From a checkpoint of a small contrastive image-text model.
Training: adamw at rate 0.0017, 19300 steps, batches of 256.
Data: trained on rendered scenes of toy objects such as cars, trees, mugs and chairs, 195000 training examples, 25.3 epochs.
Rows from block 2 of the text encoder of a small contrastive image-text model, named by matrix and row number. Rows with one number belong to one neuron. Each number is 128 + 32 x the weight over its row's rms, rounded and kept within 0 to 255. All counts start at 0. After the name is the row's rms in percent of the matrix's.
After each neuron's rows are labels from the 100 texts, of 14848, where the neuron reaches its highest value: "tokens" is the input token at the peak. Only what is clearly more common there than usual is listed. The data: rendered scenes of toy objects such as cars, trees, mugs and chairs. In brackets: how many of the 100.
# fc1: MLP up (text_encoder.blocks.2.mlp.fc1.weight, 1536x256), inputs 64-127
# fc2: MLP down (text_encoder.blocks.2.mlp.fc2.weight, 256x1536, transposed), outputs 64-127

fc1.53 162 [ 94 161  73 123 118 164 196 139 113  81 116 127 162  83  92 108 133  74  77 150 190 149 121 114 118  84 106 148 145 161 108 123 133 125 142 179 100 180 104 156 178 127 139 112 130 159 113 128 140 156 118 124 139 118 123  99 173 145  97 117 150 107 116  14]
fc2.53 173 [136 139 144  87 155  76  98 152 170 107 102 119 186 148 135 137 115 181 171 164 121  90 158 121 124 187 129 163 138 113 140  70 110  52  99  60 161  76  91 142 143 155 151 117 156 101 128 142 183  87 140 123 190 130 114 133 167 170 137  84 115 101 130 112]
tokens: "hammer" (81); "bottle" (17)

fc1.640 236 [104 127 100  65  97 141 107 124  79 116 164  97 110  97 157 100  97  84  58  93 101 158  67 130 116  55 125 141 158 130  86 135 118 194  85 185  96 139 129 156 163 120 102 227 128 145 133  92 103 120 125 135 140 110 189 120 139 107 115  95 110 105  79 159]
fc2.640 204 [135  61  92  71  97 122  92  87  42 127 143 102  79  95 127 119  95  94 145 111 103 138 130 102  82 120 117 136 172  94 116 100 121 150 131 154 157  67 170 129 131 128 106 168 133 131 199 116 142 153  67 168 118  66 186 134 131 132 128 136 147 135  60 129]
tokens: "hammer" (100)

fc1.234 111 [131 142 137 187  96 128 174 145 138 155 108  58 180 127  82 148 130 145 126 157 130 179  84 171 178 100 159 134 141 167  78 145  91 188 141 165  99 108 138 147 126 186 155 149 123 127  39  88 117 116 153 122 141 138  88  91  92  93 103  89 100 148 110 132]
fc2.234 093 [158 160 140 134 176 153 101 114 144  86  99 148 117  64 141 155 122 169  93 126 115 106 176 154 129 161  75 154 160 136  80 100 134 102 125 108 145 155 152 117 123 131 166 137 111 143 146 169 166 168 116 170 155 138  89  74 129 197 182 131 171  93 112 122]
tokens: "snowman" (85); "candle" (15)

fc1.254 250 [109  92 131 197  81 132  73  88 126 187  75 133 123  77 112  95 164 100 154 144  97 143 127  90 141 117  89 108  96 135  88 108 120 163 148 108 138 105 148 129 140 211 151 131 178 110 125  77 141 165 132 160  95  82 104 149  67 105 142 170 121 158 107  87]
fc2.254 246 [134 149  99 150 178 123 159 104 132 128 103 120 145  90 112 142 132 141 160 157  15 109  80 152 150  73 123 162 144 149 129 140 106 147  65 131 127 139 187 170 159  77  74 110 158  56 110 141  85 149 152 147 104 135 109 129 129 152 152 134 111 119 160 105]
tokens: "," (99)

fc1.551 064 [148 166 100  39 120 119 155 129 192  89 128 124 136 110  67 119 116 139 125 191 152 188  97 132 131  94 108 132 110 171  86  94 142 108 148 202 132 145 116 139  93 174 127 168 108 162 110 141  84 135 147  88 153 147 110  94 132 120 131  96 163 141 136 134]
fc2.551 056 [ 89 208 166 124 124 173 169  87 108 152  99 154  93  62  40 119 125 147 136 150 131 142 132 146 155 119 114 155  84 123 110  99 101 159 149 186 136 173 168 147  56 163 150 133 150 144 115 178  92 173  99 104 115 115  44 173 142 105 200  38 188 141  69  88]
tokens: "teapot" (85)

fc1.168 229 [ 97 172 120 135 150  95 147 173 183 140 125 159 121 134 111 126  89 186 104 112 107 171 142 174 134  90 197 142 120 198 122 197  73 100 136 160 116 125 180 215 189 115  45 133 131 104  86 143  74 111 145 113  94 146 168 129 118 141 139 145  77 138 141 177]
fc2.168 236 [113 187 144  73 161 136 115 107 150 153 115 152 180 151  94 136 148 145 128 164 117 173  94 162 127  97 151  71 116 125 155 158 147 130 183  86 149 139 123 117 122 115 123 114 111 135 116 146 152 122 102 115 175 142 177 128 189 162 156  89 144  82 149 134]
tokens: "arch" (42); "snowman" (32); "teapot" (26)

fc1.561 156 [ 72 167 120 161 120 159 124 185 122 146 159 133 141  91 127 102  92 171 112 127 108 147 121 174 158  75 183 137 126 217  55 191  59 126 134 167  90 141 177 171 166 184  72 107 107 120  86 140 115 128 140 151 130 149 134  93  99 133  95 128 125 125 116 131]
fc2.561 155 [141  71 142 125 132 108 135 124 143 183 100 119 174 182 106 138  90 115 131 160 156 127 124 124 120 145 164 119 133  70 163 140 130 143 129 106 172  34 122 156 178 145 162 156 140  82 129 107 144  62  87 111 159  81 157 151 138 129 175  89 119 141  85 129]
tokens: "snowman" (100)

fc1.184 055 [108 157 120  56 122 123 157 149 152  95 118 109 115 109  77 126 151  92 131 126 161 133 145 148 115  59  93 110 149 165  61  92 164 120 208 179  98 146 131 151  84 163 135 133 136 201 136 152  96 154 132 135 142 141 106  87 125 130 115 107 167 117 132 119]
fc2.184 048 [ 55 185 134  79 120 118 126 127  98 160 125 101 119 127  74 124  94 130 171  95 135 169 107 129 154 100 145 187 115 130 117 139 122 114  84 163 107 168 176 207  96 175  76 125 157 175 145 142 130 126  67 170 124 108 126 125 189 161  95 104 191 122  88  97]
tokens: "arch" (100)

fc1.52 179 [ 43 110  83 167 113 149  93 108 157 185  79 105 113  59 111  82 102 105 170 143  94 146 143 146 153 101 110 147  91 145 107 148 111 128 149 171 141 113 177 212 116 191  89 111 186 115 132 104 139 141 102 146 114  91  74 133  78 118 147 170 167 168  88  91]
fc2.52 175 [134 129 103 171 148 114 184 172 172 105 122 145 179 125 138 130 142 158 162 141  88 117 101 126 166 150 175 120 131 145 153 199 116  94  79 116 112 125 152 152 178  85 126 127 169  56  96 123  95 104 185 129 125 172 147 102 109 138 163 132  75 119 139 157]
tokens: "," (74); "purple" (26)

fc1.460 199 [100 133  83  81 109 145 106 124  92 132 162  90 113  91 151 107 110  72  76  98 110 179  72 119 117  65 117 147 150 126  95 136 117 198  90 193  98 134 147 163 158 125  96 231 115 150 126 113 114 123 107 127 127 109 178 122 139 102 117  85 111 106  91 170]
fc2.460 190 [150  53 106  56  83 135  93  75  34 131 134  97  83 108 128 104 111  91 141 104 114 136 134  96  82 116 114 119 178  89 118  89 122 147 140 151 160  57 160 120 106 120 120 170 113 147 192 110 144 142  65 174 132  49 195 142 125 114 121 135 153 141  66 126]
tokens: "hammer" (100)

fc1.446 109 [ 95 164 102  56 112 179 127 120 100 151 108 142 130 101  85 125 126  94  78 138 176 164 130 116 119  96 104 132 131 187  82 111 103 134 161 178 103 193 128 140 162 149 154 130 141 158 100 150 128 145 110 114 110 138 142  82 134 103 111 133 140 122 104  13]
fc2.446 123 [116 153 155 130 202 122  81 133 156 120  78 130 196 117 149 152 113 151 152 163  99 119 157 120 128 190 135 171 153 117 170  68 117  98 132  81 176 117  75 135 112 145 139 112 179  86 137 134 185  92 134 114 136 136  87 140 168 172 147  88 139  87 130 178]
tokens: "hammer" (100)

fc1.398 240 [ 75 178 146 117 137 145 155 139 104 126  82 164 163  95 119 126 132 184 101 120 108 172 110 208 136  64 166 127 115 247   7 166 122 166 132 157  84  96 123 192 141 164  82 150 170 113  76 158  84 128 193 127 107 135 148 100 110 129 144  95 107 121 113 165]
fc2.398 253 [170 104 139  57 119 168  52  70  89 124  93 132 174 135 149 144 111 161 123 147 156 175 145 107 117 132  81  92 144 118 147  97 191 158 121 102 167 151  86  93 127 140 172 146 173 166 114 130 110 136 134 169 102 117 173 109 201 150 143 142 187  87 105 181]
tokens: "teapot" (100)

fc1.692 223 [ 90 147 147 142 129 118 110 152 159 116 135 167 148 133 163 140 137 215  91 142  97 139 140 124 150 123 133 112  85 155  46 111 137 139 162 105  89 143 115 109  94 174 211 156  89 144  61 122 129  72 162  90 126 145 167 103 103  94  98  78 125  99 136 168]
fc2.692 222 [154 169  99 128 169 131  76 159 127  85  96 193 163 133 151 135 129 152  75  99 167 125 158 155 127  85  89  69 161 126 144 126 223  97 137  96 119 137  89  97 122 162 133 140 168 155  94 144 135  74 165 141 124 192 153  76 171 155 186 126 119  60 191 182]
tokens: "truck" (84); "teapot" (14)

fc1.437 139 [ 81 180 133  88  96 104 125 166 178 101 190 142 123 100 158 112 105 204 151 154  75 128 122 173 123 148 124 182  94 128 132 174 105 101 158 101 123 135 186 162 101 130 147  60  61 163  97 126 147 124 115  79 145 139  94 100  87 133  74  71 154 131 171  58]
fc2.437 134 [128  80 121 150 127 118  64 110 102 118 131  76 114 104 170 161 164  84 202 125 109 122 106 108 138 144  84 111 163  82 215 125 148 157 109 108 178 130 112  77 117 132 145 130 135 101 154  83 157 154 104 168  84 112 107 148 136 143 100 154 162 122 149 112]
tokens: "barrel" (65); "," (23); "teapot" (9)

fc1.740 183 [ 95 173 122 126 186 127 132 131 105 226 118 210 136  95 110 126 143 113  66 130 134 193 119 147 124 123 128 111  44 183  86 115  90 171 125 195 100 175 114 176 120 167 107 200 129 135  72 145 101 133 146 110  93 158 133 109 105 115 109 106 132  98 152  94]
fc2.740 194 [175 144 153 143 162 168 142 141 101  90  88 124 118 159 145 112 135 169 138 120 137 121 156 164 128 151 172 122 196 129 120 165 174 110 135 142 154 107 128 104 113 145 117 143  93 125 116 167 126 106 123 152 143 173 142  67 121 170 173 109 131  99 130 154]
tokens: "teapot" (88); "sofa" (12)

fc1.273 151 [139 194 117 123 142 137 138 178 133 141 180 192  89 134  90 118 143 103  77 137 108 113  84 135 144  71 149 114 108 148 112 112 110 109  89 165  63 207 153 161 157 105  88 168 108 128 104 163  71 119 139  49 138 157 158 123 117 148 180 127  77 117 163 106]
fc2.273 146 [147 152 124 134 136 125 162 100 125 192 119 120 146 110  48 109  92  93 129 120 103 184 120 128 156  60 119  92 139 163 166 131 153 177 202 183 122 162 181 191 171 127  66 129 163  92 104 156 106 162  99 124 132 112 144 130 107 137 118 185 136 166 125 102]
tokens: "arch" (100)

fc1.353 158 [104 153 131 190  89 115 159 164 152 103 116  89 194 120  97 137 156 175 123 141 137 157  66 164 167  98 171 153 143 186  60 153 112 143 130 141  63  98 113 117 128 181 128 128 110 120  45  88 143 108 196 124 138 136 101  87 114 113 112  64 108 147  88 160]
fc2.353 145 [208  76 157 113 161 112 153  96 156  81  90  85 113 123 132 147 138 160 168 108 143 134 165  88 130 147 106 157 189  81 114 169 120 123 111 113 183  83 113  90 124  92 153 162 107 127 156 149 103 136  54 174 140 113  88 113 145 150 166 157 191 144  89 126]
tokens: "snowman" (100)

fc1.707 073 [ 92 153 114  88  99 148 113 140  50 112 207 125 136 139  82  53 133 120 105 123 167 174  67 113 156  76 147 119 130 137  83 116  68 140  58 186  79 175 175 175 134 126 154 152  92 142 109 178  27 120 126 149 141 134 184 117 168  90 124  77  97 120 144  52]
fc2.707 066 [127 106 134  62 156 164 107 140 130 120 114  53 120 105  96  66 133 119 121  91 131 166 126 165 147 118  96 163 190 158 118 130 160 157 144 162 125  54 120 174  67 135  84 161 135 196 155 107 123 119  85 177 141  69 122  80 146 141  45  86 182 137  84 117]
tokens: "hammer" (100)

fc1.679 193 [115 153 142 119 107 165 120 142 117 144 126 150 170 107 100 117 126 154  72 158 135 137 111 160 170 112 127 102  84 184  50 115 111 124 178 184  74 136 114 188 113 197 159 145 145 125  43 118  87 113 178  87 102 156 128 114 115 106 123 102 124 136 124 180]
fc2.679 171 [160 151 104 147 188 129 111 135  78 114  87 117 162 140 106 113 108 101  97 136 135 108 131 125 174  89  96 122 180 147 149 170 221 122 126 138 133 182 114 115 115 130  72 105 125 152 151  83 199 134 120 149 172 179 140  64 140 206 191 133 116  78 131 104]
tokens: "teapot" (64); "candle" (20); "snowman" (16)

fc1.566 187 [ 90 125  69 123 127 197 131 136  99 142 124 132  70  80 110 118 115  62 104  93 139 154 105 118 127  81  94 159 130 150  41 113 147 181  91 192 100 166 166 181 159 127 105 192 125 160 141 146 161 161 109 100  91 132 147 109  79 132 165 148 108 101 128 139]
fc2.566 169 [194  93 141  55 107 119 133  91 102 141  76 113 105 171 107  66 145 140  94 171 153 169 160  94 121 131 115  65 132 108 139  81 100  73 128  74 150 124 117 123  81 150 137 127  90 138 131 109 108 107 133 156 170  86 147 141 150  89 137 141 135 184 121 122]
tokens: "hammer" (100)

fc1.490 189 [ 81 135 107 181 120 131 112 159 135 134 104 131 158 113 133 139 115 175 105 133 186 138 115 160 137 110 127 142 113 191  24 185 114 140 157 128  84 111 126 136 131 220 130 111 153 135 113  93 173 122 173 132 130 118  97  83 136 136 129 118 127 126 118  98]
fc2.490 177 [139 165 159 141 160 143 108  94 138  84  70 111 114 105  77 163 154 175 152 110 155  91 136 143 123 157 115  81 211 130 102 117 181 173 151  92 162  83 130  74 130 127 154 118 124 112 153 135 189 153 112 172 124 131 100  79 137 158 147 104 184  93  47 134]
tokens: "barrel" (58); "snowman" (34); "pine" (8)

fc1.103 200 [152 154 127 138 123 105 109 195 189 123 173 147  45 138 144 150  94 118 118  76 124  81 172  32 120 153 162 132 170  95 101 131 161 102 155 116 106 115 152 107 161 151 126 101 170 139 143  82 153 178 141 123  85 155 135 100 101 168 167 162  93 147 160 140]
fc2.103 222 [156 173  94 140 152  92 157 168 189 135 127 124 127 124  84 161 129 123 105 138 132 149 113 113 169  91 130 161 111 160 159 165 161 115 166 154 123 186 121 195 135 139  98 170 126 113  81 135 119  76 154  79 133 162 112 119 124 109 164 130  80 155 178 155]
tokens: "arch" (99)